{
  "model": "contrastive audio-text model",
  "dataset": "single English command words and digits, spoken by a formant synthesiser in many voices",
  "train_examples": 78125,
  "time_shift_ms": 50,
  "n_mels": 80,
  "hop_length": 160,
  "input": "log_mel",
  "spec_augment": true,
  "win_length": 512,
  "tokenizer": "word",
  "vocab_size": 54,
  "loss": "softmax",
  "embed_dim": 256,
  "encoder_arch": "convnext",
  "encoder_norm": "rmsnorm",
  "encoder_activation": "gelu",
  "encoder_mlp_ratio": 3,
  "encoder_inner_norm": false,
  "encoder_subsampling": 1,
  "encoder_layers": 14,
  "encoder_width": 256,
  "encoder_kernel_size": 7,
  "text_encoder_causal": true,
  "text_encoder_width": 256,
  "text_encoder_layers": 8,
  "text_encoder_norm": "layernorm",
  "text_encoder_norm_position": "pre",
  "text_encoder_activation": "swiglu",
  "text_encoder_mlp_ratio": 2.67,
  "text_encoder_head_dim": 48,
  "text_encoder_fused_qkv": false,
  "text_encoder_bias": "all",
  "text_encoder_qk_norm": true,
  "text_encoder_layer_scale_init": 0.1,
  "text_encoder_parallel_block": false,
  "text_encoder_inner_norm": false,
  "text_encoder_drop_path": 0.1,
  "text_encoder_positions": "learned",
  "init": "orthogonal",
  "residual_init": "zero_last",
  "optimizer": "soap",
  "beta2": 0.95,
  "learning_rate": 0.0017,
  "beta1": 0.95,
  "shampoo_beta": 0.95,
  "eps": 1e-08,
  "precondition_frequency": 32,
  "max_precond_dim": 512,
  "one_sided": false,
  "adamw_lr_other_params": 0.0011,
  "max_steps": 11300,
  "batch_size": 256,
  "epochs": 37.0,
  "lr_schedule": "step",
  "warmup_steps": 560,
  "weight_decay": 0.4,
  "adamw_weight_decay_other_params": 0.05
}
Rows from block 10 of the audio encoder of a small contrastive audio-text model, named by matrix and row number. Rows with one number belong to one neuron. Each number is 500 + 25 x the weight over its row's rms, rounded and kept within 0 to 999. All counts start at 0. Numbers have three digits each. After the name is the row's rms in percent of the matrix's.
Before each neuron's rows are labels from the 100 clips, of 14848, where the neuron reaches its highest value: "strongest on" is what is common among them; "peak on" is the class under the peak. Only what is clearly more common there than usual is listed. The data: single English command words and digits, spoken by a formant synthesiser in many voices.
# fc1: MLP up (encoder.blocks.10.mlp.fc1.weight, 768x256), inputs 86-171
# fc2: MLP down (encoder.blocks.10.mlp.fc2.weight, 256x768, transposed), outputs 86-171

strongest on: /ð/; /w/; /ɝ/; /ɛ/
peak on: /w/
fc1.75 120:523472491487539475506509485492473557486504443473503466457477480485488502501500523556486493515524495452522503521527491458505496513532564492515503481483496460508471493527545521476478473510514488425555492472472522474470536481509485457464497492482453511468509516
fc2.75 115:442528435464521496516502488464481459490479488504471488490478477533524471533459452485488490482452472495523496503465460523514502484497484497504495558569459507521519524493519508490490524533481489524497525528449491510532506562537481514494502485499502499504510503

strongest on: /k/; /s/; /æ/; /ə/
peak on: /n/
fc1.605 111:504485488497523482512544516470523476488515485490494512507532467494487503510548490468520525485472465516509538483476500494509482490510486540470504486479502499456494469490483513579483512514497443540518520538512483454503565490488489484540459538470510482491508500
fc2.605 103:496487498514506485512513458511510493495480516523522486504518517491469481529506512493481521491495485465492511503481472499484515555475496507526469512544492504490511485481496515450518506500474486484515490504504500525539510500517493500506491504529510507513477493

strongest on: /ɑ/; /u/; /v/; /j/
peak on: /j/
fc1.243 092:505524482493523499525473483524497494562485512510506548515494503513479451509503487520516569489492490460509505491460480483485488492498492482497486493560492539539478487486507500453458500532491507471478487458483488495516433482475538458550516475467493507483499505
fc2.243 099:444499528510500552472457479496511515552504493479485523487502505506498516473482526532529568522521499485453497482492491500463492441551502511490490502509494505510531512525462483546501529498536496478513511534465539477494451501470523491512499495501499491503501487

strongest on: reverberation; /oʊ/; /ɑ/; /f/
peak on: /ɑ/
fc1.515 098:484473519545529512474468526457504507501463491496524495502474503482503470517485459530496532501489492499510518523523469492515506514491497495504500487496493526506512508533506480485484503540510551515512483547522503496525465517493494538508492534465435491492486481
fc2.515 094:478499516489496531472495510494488416474485511507506486483515478515470501460477513528512536505501511480479493515520495467479481498461511474474487536520506529468555517501488511538526502511506500493529470478518526489528433531508503471519486497505478458537508483

strongest on: /z/; /ɔ/; /p/; word: pause
peak on: /ɔ/
fc1.564 108:532506506522514491474505517485488508497493461496524528450517507520537499472528479520481446497540434451514544520514438504505497505510513509470538518509479459485505484506502540527473526495521478465495467499495538556485536495528488450481483529469482498500533473
fc2.564 102:529450519521495514462484524478458553487539466522522526479526509490511492497520508509483476523529482543487498486497512488492508508528481495507466489516511528505472495498487508504507521488526483520497490482462481542557496488482528508448491522549519515504526530

strongest on: /t/; /ɛ/; word: next; word: left
peak on: /s/; /f/
fc1.46 109:448493541534503493521458485497507512472476502507460496440539459518496511488485468464470527505499507548477524475447481486487479483501488482552481486471504483518444520473523524463466511514535494523478502503518517512454449519488506465473471493499527491508506492
fc2.46 108:521505472543521510507530460483529517494462490482469478452500536508455512513524526477491523509507514493536496508497541513512502515525511481537515512540461515519470521481463532522520509523489521504502537496473503511509504506492510493481508498522526510507505461

strongest on: /aɪ/; /n/; word: nine
peak on: /aɪ/
fc1.173 086:485496486481527505529516561481496525532493524395516489476531504461474492476480468509479521507516487485500505490481510550497529507506519506471489435478493493476506497472521511521521478480463478467494481471500555493497456498467526495498505543506488497496506530
fc2.173 082:499507458484424504514485496494503504504533530518480488460469513479566522541455518509515499487516526532497505495501489473502472510495494480510492493598484519488498525529493516521519454500523488505462482471516501454478514520500474513506519461486511485509490492

strongest on: /k/; /ɔ/; /l/; word: call
peak on: /k/
fc1.26 099:485525461490482493458472469557543455531507513502511537516501533504469518456491499467510524510480499526512517461556485512506442513529457507488490488495524516447447537509531494506489474508510507497519489456490480514469491509478459496539490451544503462530496483
fc2.26 116:493505531528471459502496508327464491498529516508531457526566514525508504525504473510531517469549495496488466488520547518503504511521507494502529532467539520524534514499526515508502533471502489474519523498493479507512530533492526477533502549489484479518477481

strongest on: /l/; /h/; /ə/; /oʊ/
peak on: /ə/; /h/
fc1.41 098:482514499482509484540542543511513480461519453498518551514529508493478499529561462470501540511539494519493488516488499503494480485536457468521568487506479490469561507478472524483527505478496509500475496537466499520498517475519517528524461493464506500531513482
fc2.41 099:477489518482504483479476449481516503491518515507514478489515492465486486481547509539503475462480485490475522502495453487490518494529521519504490518474493469502452485529483503503494527462480484549503533527475486495467487544472488467522490474474450514516520505

strongest on: pink noise; white noise
peak on: silence
fc1.148 089:476498493514515506514447519549545510511486512494511527509469518493475505516505560495488535508542509509560468522496529540499514515480505515469581498520490478545511521504500483495470489548516515456483499502536503532518490503432531528518493477512520483529483470
fc2.148 117:499489505514518491502504517203490478486507518497495496504583490490495513509521493487491498512500508482499500505486511498484503492509494505509509502508515500500513504504513490499482496483525499479518514494509483500501519497513513501524495507506500495507499513

strongest on: /ɔ/; /p/; /z/; word: pause
peak on: /ɔ/
fc1.469 096:470479501482501464511482504504504487515460502500559524497494496541527431476507513460514510500502501492501530492466519500455521515554473471490498507503490439481491520531553513520441518516489515460491489491497484509506481528488473463582480528516545520496500472
fc2.469 091:502501519449540487502534531608465518486533476511533487544434523491482480498462529490514488467510461461499509467517500506556481541485501507492452525463471489498483473507500470472518515518526512504483492490478517525496483502461540477543458520515566510499492505

strongest on: reverberation; /d/; /oʊ/; /aʊ/
peak on: /aʊ/; /oʊ/
fc1.710 084:493492463510560496485512542477470501504513517456494534489478499510462493510507466510493475490510540500505534493504521497528474476512484488455466510462494509501504520482533499485459529479482497504479505498534501515527482473449534493534484500501500509475497504
fc2.710 082:501521498476501518515477507597481457528481524518516513480482531470525518503528540480505476508481497448501492525528468535498511498507492470520491537580501476451474479462504498502507487496514523549510514488510496527481545525505506487484442483512501541504508492

strongest on: pink noise; rumble
peak on: silence
fc1.466 110:509529489494438478510499490530523475480522481491495456478489521495490513520497498510514513490484505459541508495476487451523493478525464498505542528472505515542516464526509454511495549527537543512496498492491524460528453492505530468446524529482495517520534505
fc2.466 100:479498494477509510509497523574497489525529506501489495501414464530488495527505481516485513530516500535509499472508493513510529485506538511531488513487467516534498482514503495515470504480516505472504480489541508517498513496504510539500487477455458487525500536

strongest on: reverberation; /dʒ/; /tʃ/; /eɪ/
peak on: /n/; /ɹ/
fc1.540 097:471522486511533503459497527461514464526470508458523512515505532506489495518512472524468503485518490471527514482489534493558539504540466522505505540499500525496525505502503523496495538494503482538491521471499494589500479462445531465529527479522504514463495497
fc2.540 086:485550517464505511481512493563482484511505528536497509516496506504514533504534531503546460490490481437497470523521475499484537454528512514525468529547507492448494487487496490508540487546495494533503456515549524522497483521485495513453489495509504543504495495

strongest on: /p/; /ɑ/; /s/; /t/
peak on: /ɑ/
fc1.652 109:495500534519513495485533490517502513539536498510486490500501476506528490453525473468487498517496498489473494514535500475485522493488515497485500534509448516489516509547518515517499439509479524515521471486512500476543459496519539539515505439444519511500476492
fc2.652 104:503454533498499494501474559480475440502470515535480515479512505487473437506456515504488543494468513491471496491520489456468457473487512500471506528498543500502531537511497497458519519482473491465502481498522534500476474482502497485489502490509478480542521490

strongest on: pink noise; white noise
peak on: silence
fc1.592 106:473508544495491522546404459534520537484495505482490501450516526505523452529539464499496492549487500500534474517479483467496530514521505491519481495510503500516470527511529497497458503531529488472519508449520503481513493499485476532462490521511491533533490506
fc2.592 110:521496508586518509468514487418506504493458522525504486450516514511496520501513445482503476498511530531511530469462513522519481499464512508499502500494432489549501540479480489550478516504527500487502518502498504520509496480486498518507532516506517474479490501

strongest on: /ɑ/; /s/; word: start; word: stop
peak on: /t/
fc1.341 101:522493557464514530542511501542527520482511487491471484456507486484520569507500538482523484544503485488477530517480525481489527537521487519519495530472459442501464500524478531500484519516469500465519513486477514515473516461478518508492532519543515507511512443
fc2.341 098:542520504506493484533501488497488501493454451495514513465517511466487549488511497484490480487482539479569511510499503510518485476508513508527519473493478495544550471549497516513501505528484467517465515523478501501517493472499489471515468487498513525453490436

strongest on: /p/; /ə/; /oʊ/; /n/
peak on: /p/
fc1.370 108:526440480504507504497531479547492499497507533446451541513502468505484468487531524614518489503498497501484502473521444501461517550491472475485527497504565496506481484536468491467470469513512510433495457527497538497487499466495535489507502520482491500492492518
fc2.370 111:464496475516473512471502461479532520562507507474520470516490485493517469500517487490541527520459461513511499473461453540543483483518513464504510489502493443457500487540445464521518516495524465458499498528521509514533525486475463507484523478464494503496500477

strongest on: pink noise; white noise
peak on: silence
fc1.519 089:505495511488476502510482531543522516513469517464506529495480491481475530501520548483497547520518497491554447558487519515529522492468516519470584505518476468519524510502494468498442469529499494460492503499516500537504486500453521551535479503503496467545490503
fc2.519 114:485499514506514485495507516219492491502508521508490491505584491490509499510521492491495481505492515490500505496474512496491502483503504498502510514514506503503513504501521491509482505481523495476510518493507486503495516497517515505521493511500505501503493524

strongest on: /p/; /ɑ/; /s/; /t/
peak on: /p/
fc1.557 120:514502494514501486475519512546503496498545503482473521474512489502488485466544510519493501524551503492471475503511435520533518494448536493532501505504514530435505496551505493519490477511480506470514434519513523497503461489503533488504530500462495492489452526
fc2.557 126:503466501492486456455479526486521467515477493517520521530507517519482436493456530486508491550456528502487457496504509449538457456530501478520513516499531489491510534533496497486540484498503468490478470502524560477486477512474493515514523492484470471547519478

strongest on: /p/; mains hum; /ɔ/
peak on: /p/
fc1.628 106:528482526474520503485488498506530497531455523494512491481482502472544480466473525490450478544553449491503547475485490513493487509520513519506563507496516493536518454519481529535524484510531539551512481502498492539489490479517499499489493477487479485455504493
fc2.628 089:522477482449468526503492509438530550500501466499483522502500452497486503482522499516491491516532438476506518523492481499492536453511508514528508487494471519514529497510493509464515499526505517503507505490488464518512514471458505502519492516548496514505474503

strongest on: /ɑ/; /ɹ/; /ə/; /m/
peak on: /ɑ/; /t/
fc1.230 100:494506523510496542529475451498475535480487477501488486533521506506537515502541508541518506478499506475509487506512453498503491510510523515490499500548484493492484495506491549480482519529470492524498495466517465525497515474484510459505547522524516504497507477
fc2.230 097:526507521517473501549504502458465553501477491503508500497528473517502535503544490504511511531466502507518490498491570536522491477545459531540481508474484504516494534529473495508543513501523449504527534567503545491501499464505491480466530514492506520463529478

strongest on: /ɑ/; word: on; /f/; /ɔ/
peak on: /ɑ/; /ɔ/
fc1.329 108:503498505500463483480522489544494515419525489484479482494508502484464492509504494483471482460501480494504508507475528479456455460489526513514518487525535484511520483521522519477523509525473502502503513481480506486487499484491531510499466519485527500509458484
fc2.329 105:540544487587499509493521542522462465488491497522526513484497515497527521524479477519448483557482520549524482500523454505502492478501517478484513507499464487499509501481503495480490517456533500514495508488460491509471505473519518487477484516510539483493497451

strongest on: reverberation; /s/; /k/
peak on: silence
fc1.684 087:443534480522503494509443467523510476498556492487479517475533530541432503480516478514519486512515515486527451481496504470531524508502510489499492505524474502539478506493470520498497516504513483511511467448492471472479536476482549522487472515482500513473541465
fc2.684 098:484504511546489489532514485312508493499487515476493477497557479510482520475526500511509488498502523521523490484479505497508495516489503524489526483493479509508486502490482511506483493493507477495496500489499490516468530520519495466519501538496471476504461513

strongest on: /t/; pink noise; rumble; white noise
peak on: silence
fc1.714 098:541500520515482550524502483547486488505462489511523506465524494501508499473520500529518468466513519495497502472513482507517501523500525502462518496540494492479499430462554506456515499507506500515504460482533513504492494520511494509514480539463543460540498523
fc2.714 092:526494543566494511488536478446486483501483506508508460502544475529515504501439446480543459537527494547477486516483542514456534522483486473483466522440543510526499490502473502527510485473502536486514500467568502460515498492501457527503515480511501482496538508

strongest on: /aɪ/; /v/; /f/; word: five
peak on: /aɪ/
fc1.340 098:494518489502469489550508507478508490500517521534511508528487510503541484473554509490504422497528575511561495523450514510522548492519450495477498501495553500484511499491480495485452523491503534477510520523467512479570521487514504562443532475490500527490519506
fc2.340 096:473487473503535490448547455472497522502458511554482466520530544498489487530507471509483453495502539529503518467465491529478486489512509502510485457512494528496477501509510483510504516436475478473500486533506474491447501455450479509540529513521522497503505504

strongest on: /ɔ/; /p/; /z/; word: pause
peak on: /ɔ/
fc1.180 098:497463541497477537495517525503537514478490466538549526469470492480498502480524544494469507517535474470509544485499464482501485532510509501520544528499496468501490471494517495479491498445460502497503515510484526503493531493507473526521473457510492462508504482
fc2.180 093:533490476503471526472487467462507467511491499514492507480534501477551490504505438523463498541521478523505523511505499512522503503499486469498420452474540505500469451510512501476505503520497506513508502447492499500511557493511505513476506522534516484518492529

strongest on: /aɪ/; /t/; word: light; word: nine
peak on: /aɪ/
fc1.486 101:475518458470502480533541550455473500521460475501519487491526517481482483493492500479475498492473495482498513515486448510487513501504513517501541473493468504483520527489475547456480522487492492491501490489486505463498504527479496505533499516560493469483476487
fc2.486 094:537497513506483469511508553552508571504517475497489490535494492493592488507510522534501469506523509499508523506480504527495474510520501510508484503495534503481506518528506543523532469503539480520479498507522531460510555511526459493513480502472517492501472505

strongest on: /l/; /ɝ/; /aʊ/; /d/
peak on: /aʊ/
fc1.31 099:491526452456490499504491539503528510442511516513481515558512496486500467527470479524572477516464484491444497481503479507519543454511480511502552457516549521521555459489498504524531537533496520520470507508529515530520457496508498503469526481515477523462494521
fc2.31 089:490502461495512498535500523527560499489538518530534519467493483484505496490457485508537534516514491499485483553494497485445491545515526508524486462530495517543488499494509489450481528476510505509516461477491479505500502482518491523531487496474505508466487518

strongest on: /ɑ/; /n/; word: on
peak on: /ɑ/
fc1.69 096:465466488501481455454541500523513479460512502473544449525523500495468444512530495507527520500474513521517526505521510495493495470472497476488502508494542501483538485577501493507519493515461475490496504501549514473474489479487482532536499482510541500525472491
fc2.69 092:518479488464556509490498506528468466506499476538523521450484539514546497492455462510489480509510511481529494463510509495492519511547509505489459542501426508519499498497501483482498524501495501489525532509466557479504507493521503493502509529506573455501504491

strongest on: /t/; /ɑ/; /s/; word: start
peak on: /t/
fc1.80 094:478499471492507507477470464510545489501482470528488499483496507467554454519524513523502466521470502506484459510463480509474495467500479547506520490511513476518504517488483514533514487501484488451516504453494475533530490483465512568470497497524533519509452528
fc2.80 096:501541538490490471459521474497496501477496503535467525456498510494500460511481483491518477490528481498519475505493558511536507508488466501537483521453546477554478485504522504475474485515503480492540523541493493467521484512526485488465493495473536490481507460

strongest on: /k/; /s/; reverberation; /ɪ/
peak on: /k/
fc1.145 110:512488482502490511551475492490539494495500468564466465499523495532524541498523493523498510446492468506501521506501500505464490505496505490482489505482456493499494496516453494598473500482503465529513496485502491511525532498513494499504521513506522491539483535
fc2.145 118:507500501505465492537509558477517471529497504466476512492510525496517477513482488483482513525490488519489488520494507493491495547513507534439524481469548500485474495452513538409544500522470481500480505502503490491482547488516502497495516517505503494503475515

strongest on: /p/; /t/; /z/; /ɔ/
peak on: /p/; /t/
fc1.722 094:484516514514504471518420478526578506514506479484495516453462485477498477511506519505474489538472475505488481499472486493484463471511513551509515503500521526521475477523522519525497492475475504475491487427469497529513493470515469530483519479499518518477509520
fc2.722 088:482520531508505483480520502493503497494504498557491512463486514494498483513486495533518489515526496511528502494493520503556517506500515497548482456472506510537532482531511495488500507518512492482541519474521479497546501517503526480524455526468570512537493463

strongest on: /z/; /ɪ/; /u/; /j/
peak on: /u/
fc1.321 105:513510497504486491533490484530497500497514502500504566475512475492485464507538514522520534478469490523511507488490498542464477496512425480458549507502540541489511472461502504549491503469499521519471517530469503479517476511520489533492518491477506480503522468
fc2.321 102:511518499480537478506506499470482468479515503461561457471512451502486485478483470505512495494494485479513490517490450479514544500508540518540511536485474488515500505486506542487498534471493521505506519495475524509463495526552513516554484497501513482464503487

strongest on: rumble
peak on: silence
fc1.371 097:519496535495462486492506509540491512536478508451488552489498476475497551505524511472490515518505484478539470561497517496536534492448512532495574524522482471499547521482508454478450458529485488477500532518503495525517502503460502534520494479520477470533513513
fc2.371 114:467503509499519482496498531251495492499497529509480481509573499497511488511523485497519491501485520509497512486474512493507507472495496505501516509515510503515497505515511480519492503491517485485510523495491488508487496507504509506506499512496499498484492547

strongest on: /p/; /n/; /ə/; /oʊ/
peak on: /p/
fc1.755 098:501494492512499490458518455535515488503533490470501553515497493499448531520501530522511488503506502515481425481503497523449496493486511527503508514519526517482503512558481498502543452510509480463497505527482491523471481503453500507526495457466524511526469526
fc2.755 092:500515469483508494420516461495505540563487523479496488489485537531512492485495501494526489486473481474474478490460489534548491533471510516500508520438568518479498501535486495486493523508503462490537461507500492478523498511452476486503475534501468534489500458

strongest on: pink noise; thin (high-pass)
peak on: silence
fc1.558 083:425536479535498489510430510579532478519499523494461504505527529485472512482528496535479504467518508514546476499512491506512532520471520524470548478500466512523478518487499503471477482523476510529497459498524517511538509498441494502495512481531545514519499480
fc2.558 111:497480510523504492521507486206500462495517509478489496511575476487489504493510489505497509503499500491511496510493506502498516521500490518490521511486513498488510501497512502505480501489511482481517515501503489505509520507508517499525483499514497477506505502

strongest on: /t/; /u/; word: two
peak on: /t/
fc1.266 113:503517491516512522509503504483477485519497471512511530512490498512524489532480515472525500505498468494497489494522423511500516447474421479457491548523476481473494497519515519494491504476489535506501534467465496488546451544499498501464542494509472509473446546
fc2.266 096:507510485469559517489480479438515503512515516541476496512452514511478490476507518514551520516485505541467499485505574488467515491476526491488484505495510505521464494535506487530446501499520506460512495490465517506496518525546502508479467462519512464501444496

strongest on: pink noise; rumble
peak on: silence
fc1.560 095:502525508542545468537485510530514473491488503523500515478510512488461474480456517511503531496530515481536492493494505547491536514501557525481555461503521493517505489520520495453499524514498491496515499475519513478468486465449507522521520458513517480530519484
fc2.560 118:494505522509529485512498524243497481490479523504462483512569490486504490517522501475486498509475505493527486513480517475497508495517474493514504512512535517501509511528512497480505491497518484484509508489497509505490504484478511498487511509512526493493493500

strongest on: /t/; /ɑ/; /s/; word: stop
peak on: /t/
fc1.562 093:467500471486507495461480461506552496507469466539506496470497492462555454516529507506517468510467494510478469513456490507470504461485475531506519494522514467526504511473474504520527492511500499466510493463504477529519487492476512566465499498528536512517447529
fc2.562 091:508545547486494471463527473519491498486514508540474525470496509502496468509470470507507477487529487490499476510500560523536520501471467505528460517455552478563493487492520498483466499519513484497532526533496497463513481500520486497477494479484526485477507456

strongest on: pink noise; rumble
peak on: silence
fc1.645 096:516523507556541472535487497528521483504501493525485520470504513485444472472471515510519539489507524486538477482492504535502534533501550533478559471502523491522500508529507500455498534520497503492499501474518503468478492456461512513526535454501531495530531501
fc2.645 116:499506521499533478521498512246502481486477519507465484511568485490499494520513503483485505517473509491538486523478515474495504491518477495511506508502530515495515515530502493471501497497510481482512499491494507507493501483475507496485511517516527496493493496

strongest on: /ɑ/; word: on
peak on: /ɑ/
fc1.725 094:484516499499502482472517470491541502530497515532511484441548516492495473485511487493468519465492502503455504502499490497507475503482516508522555490533511487496510489479480469505540524523500528536481531500536532476473522530500509507524497478498513503521518505
fc2.725 086:508538510496506497472517498548516478463512498510477505553464504530499522516476457488493488520489532538482526509500498530502517496488508522489447490472500496543508494493503489478480540473499466528530510485533521529502481485492514550504510489527510474490495446

strongest on: /l/; /aʊ/; word: louder; word: light
peak on: /l/
fc1.753 118:496517527518498504547504513505498485507500485548501476498494491485506500464485449511499498543501535473495490530505499506489526502490490484455480495523495458465535507498486487442502520491518498489487531485470472483536493501516476480494514496520487520490535498
fc2.753 111:514469510501492493492513484500467471536527480488545521509503512517523484455501470500487511483494471507509478527555541511500484545492494455490478505488471499474512484503489483545459507484498507518466517491478508491513460467502514497485486481479465518492499482

strongest on: /ɔ/; /k/; word: call; word: pause
peak on: /ɔ/
fc1.672 091:499488505479507471510484513490490488485447498500522544487514498525519442472517498420504504510496491525526524506499518504463508512535472477480493532485500414482487507506543526508457525490510508466477504515489472511505490497469489470597475515506552487518509479
fc2.672 085:473500510454528480497550541576458524504527479511526498540475515489474494496474511504509497440484482455470527465516477501540485537475494501487454537478484466488478462499492465502518502521530512513515480504509504507511475492469553473505456514512543510523496470

strongest on: /ɔ/; /z/; /p/; word: pause
peak on: /ɔ/
fc1.115 101:499510501491522454465448458499521520500494500483522585478497504500440493519540488492464499484493510474513538497518550503464506521471482508478458461489481513500521515522532518474462527518457502476471464516514481517532490504486475488510491512516497505511471485
fc2.115 100:509503470462527477504489517618474491492515483517532466503447520482508510526514571531478495518507487480528472486515505501535505504473487512525478509532513486477498537477509489523536502496514524495528492485513493559496485518498542492496473505488519495483486486

strongest on: /ɔ/; /f/; word: call; word: forward
peak on: /ɔ/
fc1.116 088:482532512478473467464492461460507508502495526517519547534483452497514433470512482453498476540461468514516493478483497534474515496549485499478488510490540478472491494518546513512481528480498496449489518521481477509534469493451530518543498509481535505502472491
fc2.116 092:471498492441545478499530518631466492493503496512518479549457511476497486472484510536511506457443493444477508467524480507529500517497516530504460525497462488517502492484479474481502503537505482520529499490505533527521472526468555505511485501544500494504476455

strongest on: reverberation
peak on: silence
fc1.163 084:452521480551520494544408514544522473508499502507466513497512527494475479503493519535487523481514522531548480497479503529518532505484522511470550493502473484520482525516502501470474503525489520501499471504531515508517495484454508493489514485514545508513505483
fc2.163 115:499489507520505490514508506200506471484504515492489489507578484491499506499517496495491504510487504496510497508488507492494514506506485513509511505495517502487511502499512501498490501490519488475516509507507501505503509503503520500518490504506501489502508505

strongest on: /l/; /ɝ/; word: learn; word: call
peak on: /ɝ/; /k/
fc1.209 113:452522460459501488495488495508489486505476461483482508560506548520482473489504468464543501541474520501486509478522523493479459501467518547512492445503484478461535493457515494442499452506496499490549495463515460518484513496515526517535490473528544470514454449
fc2.209 111:510477561530456449464507537367484508431541516522504495513535497505517480525478515544486507458531531531474473480493511506484487512503458490493514514497525485528519528527468532508505514476518505467526526514490466505496514516489478471496481544450501508516491496

strongest on: /ɑ/; /ɹ/; /s/; /t/
peak on: /ɹ/
fc1.200 108:492520487469508492470513477540525491508479476508519490444493483482504499512471454522534482475522510498504517446500531542517502486482499475473519488496496484526541483541531514433496517490477525502462510483490501507472508487510454521510522509512481497515467528
fc2.200 097:506515540533526474531528509430492532481518473504471486508535540482520558514471515513497488497492523486513450529542504496469479479490512471523500525454483531484539436480498505480578496511478484521497481514523478483507513510509537468471500496522488502489531522

strongest on: /p/; /ɛ/; /h/; word: help
peak on: /l/; /ŋ/
fc1.741 104:503535510484525524492489509502510489529462506489515487479500491484502514515536498533508510453487486540514468491478490509531532500504518486458465489462480502507511515486544518537451502536514459501517520482486554528500498500541495496538494460506507504510476486
fc2.741 104:479506542521467495483511528406482435522501532496457521536490521523500508498530514490511496504509515515514500548485490534500507449507503503509522489520519497489489496505520507426491542535494445514502550530515530478486484498469518491509501535504498500495525507